A small multi-label image tagger, trained from scratch: batches of 512.
Rows from block 2 of a small multi-label image tagger, named by matrix and row number. Rows with one number belong to one neuron. Each number is 128 + 24 x the weight over its row's rms, rounded and kept within 0 to 255. All counts start at 0. Numbers have three digits each.
After each neuron's rows are labels from the 100 images, of 14848, where the neuron reaches its highest value: "strongest on" is what is common among them. Only what is clearly more common there than usual is listed. The data: drawn human figures in many poses.
# fc1: MLP up (model.blocks.2.mlp.fc1.weight, 512x256), inputs 172-255
# fc2: MLP down (model.blocks.2.mlp.fc2.weight, 256x512, transposed), outputs 172-255

fc1.57:100141148138143118095145115160139140134132112127124116106154108099119119176138121164166143103116146128157100093125121103105122130127152206114118145122094167089118108124116117173136107119115119156168140126136095118115091132111131085120112114152104125158
fc2.57:140147140105102157142154117080117128165132122101118139168128090189097150098120132083128145133150090158065137105138118165109127112148129131165119145116124141105092124116150148115151164119109150120153129177103121164164120136169102136144130162128130136123
strongest on: black trousers; black top

fc1.201:071087118101122148104164139129128155102119086136131141145106151066150107099103130128092143126147118124153091147160118147103132155129144109092170116120115110089086127092134130147122120151134114114184152121108083092124176164087082156153141117124189137200
fc2.201:170129142130117143096157127162114118145159136150118135106140118109197131113129121124157130170129107127102142134099090074089147128127113106125108124123111119157163104118115142156143130153094113123137116128120103134137165118136108106119133118092147130103
strongest on: purple top; blue top

fc1.324:132084141124116132120128119137120094135111105112141055195117136101150165122129102116145151149145123126117112162122133128132123117129122109101149088130132161093136117104136102145118127141116136166150107137138121139088117106115137066120104125150118076143
fc2.324:090148143107143151125126132113142112158107116128058152128136113121150130108158123151103142120124133106134153079139128127155095113147136165145096116144085118159132106146157135133098136142123142132088137127110122125155138087104143148109128118095134155147
strongest on: star jump; black top

fc1.148:125150147124096117051157096154104123134121131157134177143117155166123164161121122078147135114132104125126150143136155108080140138153137103122149161093113109086173158110134112124149131141117068103139109127099134156161108101153090119128150138105107150126
fc2.148:091105131128139151169116156135151104082110127083084126131113144150127159126090103122135144117113101062117120093129129119108119142126109109117067154102087166144169157113099139130101112075102135151104153130076085108108126105144137111124135129112142152103
strongest on: blue trousers

fc1.413:075144151157094141147095097159153139089123126123161133119144102123120153121126111115097141117086132169117124137143156127134130150188123123119120131130093119145124144132129150168156128158136125135098124095134100181098130095136062068115174111124124163143
fc2.413:107133148105120092144127154120148149137128108062150157088127154114114125170142093119121146149141145087155132125149155112106106091103098137144067119134136142137099121159156127145169132163112141154103134118134188097143122141156088145185116108123139117103
strongest on: blue trousers

fc1.192:146120140082120165159144107128101140172090102117111102115149099119134137150162091100067126112090114135145136162104111091114150118126110154108136149080129113136160074148137115124160117101128114103118103109096107127163106127108102096087176154088096114132
fc2.192:113106092100109130138086119161109126186164100141140137118098110150117108146087125105145179128147148189132186131126128134122141136123134152106106147097133126140134079165145120099163118132137112141136131151180136088110110144148090164149115099122128146153
strongest on: handstand; yellow top

fc1.76:100143140137125169125121095124129127138096124103143147144078138131105097121106122166167126125107119122152104146106136153126118122135123114100146071130147133105107121164144150087113137116116117178141160155143132101163122104091128118095109112150155149173
fc2.76:131118128138116119108154104129101114115131121143128151112153091144123128119155145122093101156137147127137106121157115083142162113143132152160120150141120120185129131104120156185127148163103181140131105103102147143132139165148151162152140120086116119090
strongest on: purple top

fc1.114:169109158096124147146126154126106142116119102110117132156105139141091094129120119147139084138063148101128092125099123157149141074139124118136142135156126093108146147133095193145106107137124086102102105174143155134149148109104118091163129145097126140116
fc2.114:114102184154126192115115083116160147114146118134167119112130145143154120105134144125147124141132097133129131131108139125139104155138098149147132122138121147127105126130155147161097119128113101153162125151094127128164168102142138105103117138139196174145
strongest on: star jump; walking

fc1.19:131119131156121107106125088108138110145152083123136120168153114147127142116126106086115151081167145150124141171130135151122148088117131116130131156123124105141145179117142122154131139125109128131133103147136148146140108140115122129139143141144138111063
fc2.19:105147118122113143110074102164100147118072122117168173147106148119076131178143107122158139144113140123162101096154153116104116173107130106152124091113138154147131113108120130107127128092112140141154134101158183133138122145130103121116120129108114110175
strongest on: purple top

fc1.285:127131099187120120150168155166154119161134162135083117148110103132157115130125134164096092138098136145125131119154163110152110106172107077129125115145056158095146122108096079145146142101164135150146154132144143132081170095090091133138134112148122105123
fc2.285:114117153103150136146112135081107127112079135121132148108118090175116130147142111122156152125125175128145103135115105122112150120105141150106112121126167117163120154141122150130175127120175158147107117118133071121193116178174167147109092127108136152143
strongest on: handstand

fc1.398:150075085133144127121118123117140154130113129119121133127111103135115125126101125115130128102116151116108104083099154140092108115129158147142146130173114156100143122126102142129174129095156119148096103116113124114126204144192162088130110114127136111132
fc2.398:196106114155120124173124127085122086120085114154126084133145090150086113122154157126135123119124143132093100114124134117103117147126112108099086120116111196144110160111148148168142102108168168159088072139098150112119155152143134108144131139152141131161
strongest on: splits; lying

fc1.85:128076144150129126101074109117133168098131146138148140126142108137081136168089107160102127107120085093153115156122109154162123126149120119128128085106160138140083161099143178147128114150154158135129116138101125148150101118155150113138123129141124114137
fc2.85:128116099131142145142080126111118110121110111111123126119104134129157150101150123116138138147164132105094132082147141109158121144124104164163076154149157120150103134118102156110112134147136097150119141061166142133160142139137168166155122123085163108094
strongest on: red trousers

fc1.216:130136116142124155156091125131114120136139079118107181160121146079139127135125165087171162090128104134128110120106121141116126128138172111111171135172087146135123139132100128130144083133119097109136124125114092120171161130118138149183147125121159113126
fc2.216:112145116164122091113159111117119111124178169149103103155097142120122147137116142139143124123111161127119102128139090103129177124127104126136128124091144108151149122125155106149120123094147115138136129151127121147105134108096121089111119105083136134151
strongest on: purple top; yellow trousers

fc1.145:126068132173104153124134094162159146148128163137157135117163120158120092132107136126160148137092159192165118109104156137145149149155160112132151122148120146095111149096131180147187136132085110101092168117137150135138112073078154111141115119141123133137
fc2.145:119159138092133053134114123062151076149156119136111131115130096142145154102139146109123112136110127102146166155130149145144091157104076128127120129129109144093138142127177123126118115111133126122133150116140172110113156166123177136113129121101142121126
strongest on: grey top

fc1.396:154147164161128148149137090170130119122107129100113112126116146105100155140168147117143109105122108141108118090167183120138093144145121124123127090095138128156098103076158106145080130162166143137137125102127124139128108128117125101110121116093127107143
fc2.396:136096087122120111106117150149145135127074146163119141101090126129112115100117113149140109149071107113130134108105073123099152177093152135123108081174100102138113139145117138123111126127111088082093097094151118100124113110165146119079122117180165097111
strongest on: star jump; teal trousers

fc1.68:137143124139168137126150165107150157139172144089161107130125086133137144147152102132129129136116133141139133110112183179126129138107108130132093148136131135146129128111128088116101145122168159164142092120055113133122139138145111119126128156156094157114
fc2.68:080086182161160100128095140116156102152097100133118136142080152136121106175106139143113132125140143148089146164117135099148134130151120112110153075092117128103068137096129119119133162139102129123105119151128078118107164139121100123153094172128138113124
strongest on: handstand

fc1.96:124123092150102123134156091161142104115132165160128112143116134136124118134118139129139137148109127102212088106108155107157127103109109102177118082162149144126114143112179096133137136146143127121118159110112114143115124130151102109164128147119175118125
fc2.96:161136148115116146169132118130105103145107142085091109140138127081105108098155171159131143169113134143128140131141125119119147129118129138120126152159128123144144135139104132150146160132156126133126145114185146115169091081122105146138132115124139081102
strongest on: grey top; grey trousers

fc1.88:116102113138139148129138123137119117130131152143138174123132137132129178147140126183144118139128148106135094148097134137158099138149140117097172130134113160198108104135105138149143130144138150102135094107113136133135110100114129122122131087141117133137
fc2.88:162119157144147096101139149151123134095084110129131115103117124132097132086113138170142160154118080140121179109145140111161107117126147159152121123139146091100186151135131134094086145093092115150136162138154144165147102123133163149168143179101127098106
strongest on: purple top

fc1.347:099085148133143079121130107126133123129171166116083102112138108119120123117145147102147125103173108124135122126147097139129121156111122130094100135155129124143081103150138150161143185151117143121119119140116123128121128141123153127148104157098144123176
fc2.347:154121131113119106134123161117143131140093106132172166101110130135120137148098112146110127134079150110126154141115163126133139122129106129156113139098150126109127144133138133112153089133120125150149095123104136187149137123185124144115159138156147142080
strongest on: star jump

fc1.12:119085136130131123174131143132154121155116108139102130129094128146173107141092125131121135144113120104118096110137145147138105190183151104105121088095137107132074170142115110123143150120138164140191113147095131121123139103166108117170111128163106150125
fc2.12:145120132100108114121097124142136137110125102158134156137111151179112089100149143126125138068147142119122090141149145156104130139111126085145083147140107141128127108142127129098118101123127105068144123109139131110167102157121105127107134124185130092101
strongest on: red trousers; pink trousers

fc1.369:127116181146105137105130095167150141133107135113137102168142134143142091098144173082128143142115105135101121107152194141157169121108147121112148111131114124093095128134164083107135113118097138172107120114127094170111143118148116085145163113158103120144
fc2.369:138140132123117104146137140162090114134179107096153069133164123075122123150138137125185117128095057102107125094119128115131110103073123124123105138106113111118127113125105148098124131087132054160159133156149155150132099115162152148105133122120113123075
strongest on: grey top

fc1.431:079069132107132114130119123108080158101150124115145150104160098148129142105118128138109112163104139112122150162132123146103130139109106131114144134138167145138147098124131128112071153117126132168134129146161126126161143111155123132118126112138150122150
fc2.431:141141126137076138151104147087142164111151132171119121119142141171112147102100148140114138126149134138112097094101132106135144165131125115172120124168175143133166145100162123154092187127141166131100085165151110132127148143150144094120118147146139113099
strongest on: splits

fc1.79:151150057119154134095130179147156135147143130096085158129152131113153098151116103145138144121081140144095127113149131160129121177095128128134111157092135153100123099169132119115162100117111169123163102144150141098161122107096099096135172138124128147111
fc2.79:138114135153122099164132100110112137121158122112106109174137114138108168097132154184125124158125106125130118099099138136099118138154172138156093136106116104089117136114124122162089107164128111132101152116109142127127127114097146144141136110136139139145
strongest on: star jump

fc1.274:080092100059149133150142137151093171083178092163108109136122099136145112164104163111113132120108167076109174128103130115118144125105097075097160087171082108128151127142115126131134130166134128114131116109156154148141139127119121110108149118121117098071
fc2.274:166090137112144084099136167152132094130075150105079113146130115105128144101113128125182094147193124145105108134112119116097149148114139152140118127117102141126126108126145111147090099142182139125119109172148108100130096143165108103093142116141108149171
strongest on: handstand

fc1.143:101083129099122090095125109131144140107127158095118100102071100152150130126182150119143121098154128169134101113123122146121170108126138127099132108144080125138139150104134128120131155142104152113081134106119127096121135179146070125111104120155164133146
fc2.143:116162142151129111148097134165111133112114112165118146169142145125108127119126093165165130128099122135141139114105152109141151162130063123126111093121146137065092116095128126166144108158144090113150143183106146133134142084113151132142124097162128151080
strongest on: star jump

fc1.467:148088159146117105166101124164140126140116152098135124139125153074153148178073088110111096160163108167163141128132112153155136149138151152107137149095143148115130153114108098131109155161148127121122156110170125117131130106122102153136101121146128126109
fc2.467:112105112118126133144138112184112142175136127174152112167127150175121111168110102107085138103144130183134124096136085114172102086111149148125144113096111107156089093145120154148130102083114171137129146128087132125156124150153124128124145109106170166145
strongest on: handstand

fc1.441:155135073096140120097089131117078100087092163104131093116165105154100133091093128156150148129116114152159109139123108111110130164098125164098134136127159154124135074127140170103110106128078110136120085137110103124128099162147152115109165139145138115154
fc2.441:126127127161165154166163120066153137123158095111111116160109103146128075167119112105144131083171147110115175087133137139139178116097090114140105169124076152104129166122166121147117100095160108103115126151142148125101140127117124100115126099105145110101
strongest on: blue trousers

fc1.447:119109110130133128120149153110151196129144141127117113141152163139177107085090165141139120123107156185114120145133090119154112138153165111121147123148147135155131132117170130122156106161159157145145153130129107136110145130119168155166146114146146118148
fc2.447:152178134131152129123117167099082126140106072082162073094127126117165109137124143128151155133151118160118160125136103106129146131128142111169134123117074139131130113165115135118142147101142147084111164120146128094152121139128166122106111138081144165077
strongest on: purple top

fc1.117:146104144117111115138155129127142114137117129127132108189103115086151096153100093124148155154143125099131127150116126111138148164097151156094145102113106123101124119087139132137097106119110164113104131110131157112133127091091137087149098092140149099183
fc2.117:147135087142133110174120095124161110116119138117085180102189120175126127146154135130090103104130109149116129130142148141176147115164170125128125122145136186148177122114134166150129134118112095140150075130145136098151142182150112133076132156120096153097
strongest on: star jump; blue top

fc1.89:125145164099111139114161108150150121165119116139133135135151139100150095159128110161130138141104106094138136160136094134134106176139166137090151129064132143147118139095134114135109113112112190133105124117136124094135096159106175133110114137160156149144
fc2.89:120139140114165132148094110088133130112162131137106120150132086153120155130113102097150142153179135114087104119097145131114142109118104116126119123153092131086107127116143158117112136102146098158111134144149101143140146143155115147155120167074136106126
strongest on: black trousers; black top